Weights of a small segmentation model.
Data: trained on rendered rooms with furniture, 72500 training examples.
Rows from block 3 of the encoder of a small segmentation model, named by matrix and row number. Rows with one number belong to one channel. Each number is 500 + 50 x the weight over its row's rms, rounded and kept within 0 to 999. All counts start at 0. Numbers have three digits each. After the name is the row's rms in percent of the matrix's.
After each channel's rows are labels from the 100 images, of 14976, where the channel reaches its highest value: "place" is the part of the image that holds the peak. Only what is clearly more common there than usual is listed. The data: rendered rooms with furniture.
# convs1: 3x3 conv (encoder.blocks.3.convs.1.weight, 96x96x3x3, each kernel summed), inputs 0-95
# convs2: expand pointwise conv (encoder.blocks.3.convs.2.weight, 384x96x1x1, transposed), outputs 0-63

convs1.88 125:432492462509501515478428479478473493517490512510474473480517511508493504516505453496496499502477508526509485517504465455483525478473492544521524535464485539505510454429546487498468703569517597543473521521512484540530445474454450493478502435476460481500752506580487477498508603528585558659
convs2.88 095:537546547549548540510555453529483598581575481680438544582496605527476557545495547494498540452537535381556533609504533509538556525519483532468531496540538522579517494531528486491424537524612515
place: top centre

convs1.37 143:433519474493425414409465504358528454423508468433464437461367412374424475505457513461493479502530455470445569451524435480544482451552442459490492500527453406460457491490434486518455434481592450537496491475566525434490474528546488477567522470489514524503389468480471517440510477471424521495
convs2.37 116:505512508535514476532492605545449482557422448466531510493438535561500535497426487510443499445520466451506489468456500463510484518502456584520523462442556498489485474511456492478508456526487518
place: top centre; top left

convs1.21 086:499515486554493453534567540479594459539501493450477448385451444442468534514526530518475492437436537544518539468481432486602477434524548480496536418545418497480407453499501497362569570511607507610488539488633499503523453411459549494476466522546492500490545518600503529499467566469544545535
convs2.21 099:496499493405442469552395358405413569488480494506563501523571567507499441503504471487488490468528486510482517431481486453495495511496472464591502483500542453506494520514512486490454458496522373
place: centre

convs1.43 067:416541480545622487516438559465507532524472492488529531509460514432489406496433361513447510456415494477462533438448496484470555383479468505429484501547495516494527432410522551357546504546508397541432541576581583501551451514532484499495512424465502444504481464466559471435522532475528508456
convs2.43 099:495495481418592540527617390414495544523469493454448495497466398499509404503526484479520489459405447550494452501476464499476474487473451458398472572503519520455438511570444505519565397520589463
place: centre

convs1.44 086:564470479498501529511549543478482485410493451417573531445524479468458526463424488539502463510353519495507583462510488394537609453526524561565592381517499495408532428457451440480513513503590539463495499482464427396457508468418474513475493414516500535509544478546410577486484487515511467566
convs2.44 093:509524512545534429506528407569607548487562437550457516512532491440522510516423517386591508458450544449513531670532534444504498527516485453446520483450534474460562551528544553537592491496499528
place: centre

convs1.10 126:495445539605478484511498588547629453582473596523509548603505460534455505517546543548505501538512464460566424497526458575501531584491536441461557507540547538507471488463465513649463509487538473496531463471481611544538567543534452534447559565521477494529400511506585517421440466454566504504
convs2.10 125:545545541468566538591506492476438596505520576526377530592441468502606482558491524483489540527476547443550525544511528563542483527525488418517533438449527538536451496497540506520511409484558462
place: middle right; centre

convs1.47 106:499535459417520548531526450467472610535492452509519522476490464489489485532464438358570517501548520395518602501490496429437521410525490523468409538543504525516554457460499514387459412439413554449512494470517537543559440478506410496475498442480492415442517466422468404496492435481461408527
convs2.47 096:498492488592557520550521529411535500535536503566414498485559481551467541462572505513444496474567496503491536508584497478494538509483472474438509502523508537506548505533523513511527537478422526
place: bottom right

convs1.86 098:513459417470494463540453545447500454500460498435459496553470461490402510502445474504375383482511381503459423551443495501514495575435564500476470565547506579523536519521507477539594424480470442465442487525518510404446463540492455549540510435515439504522349495499482491452460430504457491390
convs2.86 109:487457462448523541505563401577532507441492434363526434454527386502571459458424489405510460523442514440492486414427469511462493443490514497464453447481524459570532477511525500472549492536521435
place: bottom right

convs1.15 072:455464447520464433437527454490480513523474579420558510584513534478496466503455543497387477429496475478443527475553425519587535490520502508461497402534480485455457544513490581511535412441543489459475507554567553484546386402474601512485526504517489446456416489462459408489387457368519530494
convs2.15 102:485496492533594466452425591600602505549519446458454488442442428571548424501466500528484488502539500538471485547513484501489538482489458557499486527521458514471485492467527499513593429431464592
place: middle right

convs1.33 091:470476513393508501402467433377424480430535432413475529443520503434534502513453506474437419485545542407470459514479423494497489478426439522470473491492504430426421426416512478503486445506453520490482462440444443489486463497466480383520373455433502439455490491433453440475500446533546484446
convs2.33 113:486504499525463497484529508515383518503523451434553499600460486533497577501480510585445503547453504457462470414391508463499486493507439554556502436479557466530450500505477491513483565450521543
place: centre; middle right

convs1.26 179:352515522466477400449410431464502464428535417490448501514457468519507465501408508525499482629505467444461615495502414420597576433524493508528424455559401460387505460505481482437456423546518498533439500505528451466547467526494480465576508450468551517511484484492506503526530487481444533497
convs2.26 179:468455458582486467399503501495503422464444468488602446492548578460505438445495470534519465488531460508445478419511443506459452470469459579516451450442536528452473575547548580568443519583466502
place: top centre

convs1.91 131:407454512467503365514438497493517531461408484483466538512502486544548498510516501471572541533524547444548571542548459473500522475527597539385475505528544527494545492499499521517493299409496467433552461481523527491479463519497446490532523493476483472507298476491539461510438504419509518492
convs2.91 093:508540521482540565474404535406493565606574487565452513478555536554506434541563514481534532538643497620526499514527513517521515494516570448529525420474505510488584518521557503493459456536570494
place: bottom centre; bottom left

convs1.55 110:423474463396445404415484495423432498491481454535519461453506481466459556538423531519437482520465488450485424496405473442574519489471459475493440484551394356552385465448495540495505480430533473465422523489489544509558543522397481480493481458451532436479451543484484500495502453388468435453
convs2.55 107:438444444548456490495514339588445457433434470408512468536539509501459491441577437468405443544512416465449491376531447500442557456461425497548447462499552474503410496471475509485427559496523496
place: middle right

convs1.52 108:431473469469418430438514498469474481449408411506522461378457411410496533491542523432573503587472537450521565446520466478565445514515453547510435519516504505520508452515514480481510408458526444447542495452494421441466529463466471423487423443376457404443434398474539545483459484483535474482
convs2.52 090:518528523524500431466557534569590367489568575529489537492527545499610540524450541404540528535600537466550526605581541470527448521528591570476525474562586453527506539534537537537590389470329515
place: centre

convs1.53 111:428439469460408385414451405476504435485485574448511482475417417543421497434591475474525510509445458541546508438574455527443491478505498528511514464559576490502523577533486488427470407466536420472495409391449506538478484412497455501426492514556418518459507424461431484473456491509487478512
convs2.53 101:515534532391463545493513450473478478504564606517512534559528494550509508525570526508526541542481525472518532480499529592530435534511583500584533548600543509527533490463501487489438491521496330
place: bottom left

convs1.38 094:503505464458556513462565477487544465542566426467540532521480574522552553432477512568496490431525479517492501485545443543532461525541574497441470430471546466495540528514475563572443460467514427506542515491537490442494430537563511513526455594529518449482281509515428498419394463514412427418
convs2.38 086:508504498506485507483404466464479502477555479522543488492568506491432490482571485518475483530525476676462467450590506462491398492492496489534491548475493480461586513480520494505374512421442477
place: centre; middle right

convs1.48 100:572588477431557559562499517466569555440492511482546566518510484470510460504393542574445442493459442438503473587447555527498617540463475459530535541540442515482528508565432453458547408522502523482441524499497426413444527517497441486457494489399492495597400475414540573519515442510507433430
convs2.48 093:485453463526588478542495324488532534429465478482447464429510474534426515445532478422491449512406498540431497562433455483455463488475497420501462512440381471436421517538424508484581461530596503
place: centre; middle right

convs1.22 103:488503484460483511466548406499519542432487382547476459429456482477488562491526465466553505529509485487507498470526520371550461445475512512519498472446500533562473449541512498570468444385493479361466447486445410446435545525421452435495410372484495459478374496435486537519485447412498497518
convs2.22 108:504543536491516496491554525471556443519540494500426532491538458525552490562447501538588531486559501454537514560458539524538425495517577484491526514517501497500469513525539504530581433426466536
place: middle right; centre

convs1.75 082:454501498462491530506569499552408486463579492510462485425498467518411468532516448403468453467505507557534493526489520477486552460504577509458572552439443581505558428503527525318506398529470442462444511512494528458487491502448518558510468419612479513414536409450401424494507437508452476510
convs2.75 098:483498500538425568459533448445453545563513483533485517571419534512515436503463496502552510453594528449509489516514487433494382493493613462482491502484519551607562506529486522514563506545508492
place: centre; middle left

convs1.2 069:542533526570498570500517504526496492406423435487490522460472392514452551496481493500500454524504462562522556504484524490472471377589578500502611510499595493520531533500446502655488519531444514518576574456433456485453547581462433512464447448554537581508523576449417444540506450474466474417
convs2.2 086:499535532577526521490609456388451506558598469570422531541555490457528580599393516445545535427535552431513506557451534504541435535541530443455541541528546482530399475520520486492525492585463494
place: middle right; middle left

convs1.29 103:432502481394509472478446516438501516467486468423470478450503524478519436545528498383516453474483499387471519504534417438525455503462629532444360569551500519500553536478523534404559423456494448454518464494564508504506397430453475555545523424472445438438525409471514467457518531437471535483
convs2.29 089:492499497472460505490561555487441543431470600536467455536501423545578543486584480434497490552536485531502481535517491480489483507494612510491487395534565521502538504494531481475494412528436492
place: bottom left

convs1.39 090:399588457496494418511395507486420579529558460505464515457557508521558537499507519445550474503553508468554548498422499509488394469527501420378468575485410516516543430527403468549468423545467409516516520447497512533543439566499421518533464551478450428465430537526426432531526468501435470527
convs2.39 099:476469480521436549539495626432397443469492481545458452527532406497357503458574478536454479487488488540477457437457473473486469471468516545488475426428457517497485455445542450472460558518426460
place: bottom right

convs1.46 137:528547491526531457447522503475524495498497542433462458447457466441485500450593509563541542514598519502583521469521484559523415520561497511507634602571639479539512486501429485588472478505600458521586461512541565529507447556546483508506516521560491510491374574553455529446538499535539510391
convs2.46 113:487465466392436489454467519439527394599463590539523470515571504442507533501595477485430487490581498523481486521534541520486448492479583497394488572542578518477624443473587462485444529544390502
place: top centre; top left

convs1.93 086:488499524517566481450485435420503545549524609419429527623614545492558526490487521594462540455544508510461480480477445504548473486487530615520578487547512531464402508476507367578492495473491457461427428554440555529503507516489541536508588429521430485537488580536579555514482551461535529499
convs2.93 107:499473469481442461520414496615525498412400451405552487438341408513521457461409503586459488526548485416474463485431478524482518477479418483532472540443419552454552474415443465482485433499466582
place: centre

convs1.17 069:497509470475520496479485572508468552405445472536487480476484499542494539553456575524504529558559504538395625547506499465617570457579529522532413516502466431495522483409553449504476542522534503512426529543524547428457490578490541529590611461528479528565551595378473473556575466451524532467
convs2.17 079:506502501535643467476499520564525343586536443417488490385448432516513480495477494462607510513463519464489482491466504540501501505525538486520504577440443461448478512524282493487587449545575527
place: centre

convs1.9 085:522539559539487450547481553517440401538511527533468509468586560514549511508594484502496498465479500567589385494483518549456510464500586424463572487478558465548478560536520514471540431523475430516583545528454502574580505538545525564533505542552533530513349546537445362475492486459513459402
convs2.9 094:505520497466486489489549564370511449614509550449521463440549487393470488521489512482562496462566468593506478421520513538507502502513605488467503539510537464545421514532515488491487509485563454
place: middle right

convs1.50 100:544495435457509550521450479448484502509478508403467525435560509455527485515459569572381452433481451456487416476462499544455441525437478456513549447489412471463429454493432482360515496478457547487435525427495415481455534453495517453430401602436491479518501526511428536417395490480491429490
convs2.50 091:508514519430496484446453501362538480549532516464546522490606509551465486513508525510489498494442525637504512523428518559516464531518428556510518564595457462496520542516484539541558536502532522
place: centre; middle right

convs1.11 095:400400485514473559445441478495464526419494463565445517526399470544466529467453404424533575541492534456525544635462363420486513467548595533404484461481545518507543447474576542519497501508506456511506484568503486529494433534452472554605551484508549505490549472443516446478414477470529492531
convs2.11 105:519549528551593611523580562553539525539523438519518541428526556508503426534515531504567546461629522522535513493586528433552521540518412522536546464433498520564478542506449507496561325476514615
place: middle right

convs1.94 121:417477433552484427472408504495452465535435481520439453487535506441558466490494516541489520485536509544517496453440495481532563476504534541519535532512556488489479496407548513546442698566503581569471496525562532515524406534464468476445503509524459500483649550589440474474570554542546540600
convs2.94 097:545541533540526590515529572461412524601578475658498513560574621566437550564442542491521524413514515522537535522520544531538469529520449529431531504507575501595521494480418512517482546513576449
place: top centre

convs1.84 111:438544576537509581464530465501488514518570463507432437542461537450486437444537453458502568446481511568487580525451435419536537429609542505442551519522450489530429531534490467446525516566537494551504519523560491546542417463506528588491618341564532493503612459516503517501497591513478549517
convs2.84 092:467471439502524457429501546583510508528490446511559452453403490451533428453427447470604465445565473488487397463498445445454543444453485460554463513418493543490488514481468496490528382465524539
place: centre

convs1.72 078:440449562553516463473558440497522480523529583502435555592555610511498580511493537537509527435528445485494486497469452552445488485537511569371527489472451629521439497571468412587515466464490522465494517583462608605495531507538570511420525520528493440493382485475552507533431485526523508510
convs2.72 089:495485489428561467558438402570546547416506537504327495478343463505517447475523499550503488512509538435496513626469493512482459488494344438464481445519426518489508488463509478487568426536585554
place: centre

convs1.13 083:470474516428440541382497420403579423479564558421538481543454514489518484451464503508491477477449485414479512445540426537563444478553420550497487528573540537528563424454554546511527456490597454528489476557493412466468429466504539464540562541393532426447540429520523518410433525532516528540
convs2.13 080:521493503364487432533577404443498507569560562498510490469458439573481526503524502507503508513454518571490507470498522518499475511491575516453509645601551523492555495530506513517499440571415487
place: centre

convs1.4 067:502501504541436480480507459481491455565520532550520565547424542511530524394545440552448469517533510547504431541458494542449615532503523479464620467532533501490533484526495629391460555542537466507516507524635442487496547501539437474465411570548585518493514462624416490426513556537507533539
convs2.4 077:504509503494521508476654421503544549513523566549485462494494569390536536538530486427514501488534544537473496543466496496497404487496526497370493522558592510544559535546557547540441409507463459
place: top centre

convs1.16 103:470544562468522542488499510502369519464585509491584572544526521564570482522426478518489450473530439471505466565551385377515490507432524476476444488484425417464442472445448508439535583564508533552440502527456541454500491547418459511508490416448467455555634550465558563462494532500497511429
convs2.16 112:536563545502469504511416338557509558466494500575485548502522446495500453569481518609532553503516549507560526498539526506552437553551533435574562635495424395435431499458466471458504407430661498
place: centre

convs1.95 090:489423403394516467497459505444480477395512517491425498452538514476537521458536413552531528467482500431496536475552520543472488515575523529517504566504505534497564436493512524559521355434430419431511515520396539480419481507460450501447516531383512432510452501386420466469460432431482442473
convs2.95 098:515534524528510510478510474509451503445522567462506531466482517515512599546533537475462525535580529425506540472588548434536521502531575487531542581506565503518562503494542499501549489566521476
place: middle right

convs1.90 068:552553593496473566522555543497507502571593504490556584502525496505582505532566477508494473451450504456513480556557490568415551566462472452503545488474507531475473482496464443352566420518479507558521476432472425520528529412517513467386402551460423467511462441489502426407428474455466421535
convs2.90 087:518479497487566463514440507426468516465552502452421469480479464504422562521360516488464510470423501612496492510496511573497570505475572518500487492475466478485435482436491492491535523453516485
place: centre

convs1.3 103:444527399571461519502512559532506439514484507512463371452503518507480407513456532534476494518476482543456468604486391454566559503468578487537511476468435594466498475451517413461516634543523529534506533521595503479478494571461480498506512517541436552554653520553485573529465531521528551588
convs2.3 105:520494494602496485505378645630492591441493425592440476552535609490427484527442501503469489389540479473489499532538487437500488482480482496405500583366454506618541536490423494502451384504519515
place: top centre

convs1.30 083:460448487616462440439493549450549487565477495517463496511519445476477598454530482433439444492445505505531412438447460462408486479380511515439446450439513557498532517415463537383483388483363426475444493483506496500511526473473514541486460490547501531473412482497401465439460439468499505557
convs2.30 106:484499490486570487572516467490495543527523561496442497581534589513550474502463489449581489484450526455496466550566481524499368483503522521438485430568633476436438518478543481476536511613483396
place: middle right

convs1.73 071:487518419493473456507534415467440457494531465512457495459516481440489577471470510526483458471432546519552458430426553491481484486392437506441578451428476517504485451567495407526484399452486447412498543513407357465423528414510493468526437494521496440444402405539537546533483494401507506502
convs2.73 096:503530527569496556460619525565535505485538505452492527475472538525584461523361512535570522492533513460549469487471514540522535512499548456469523431476552486574445520554447525497605324517571503
place: centre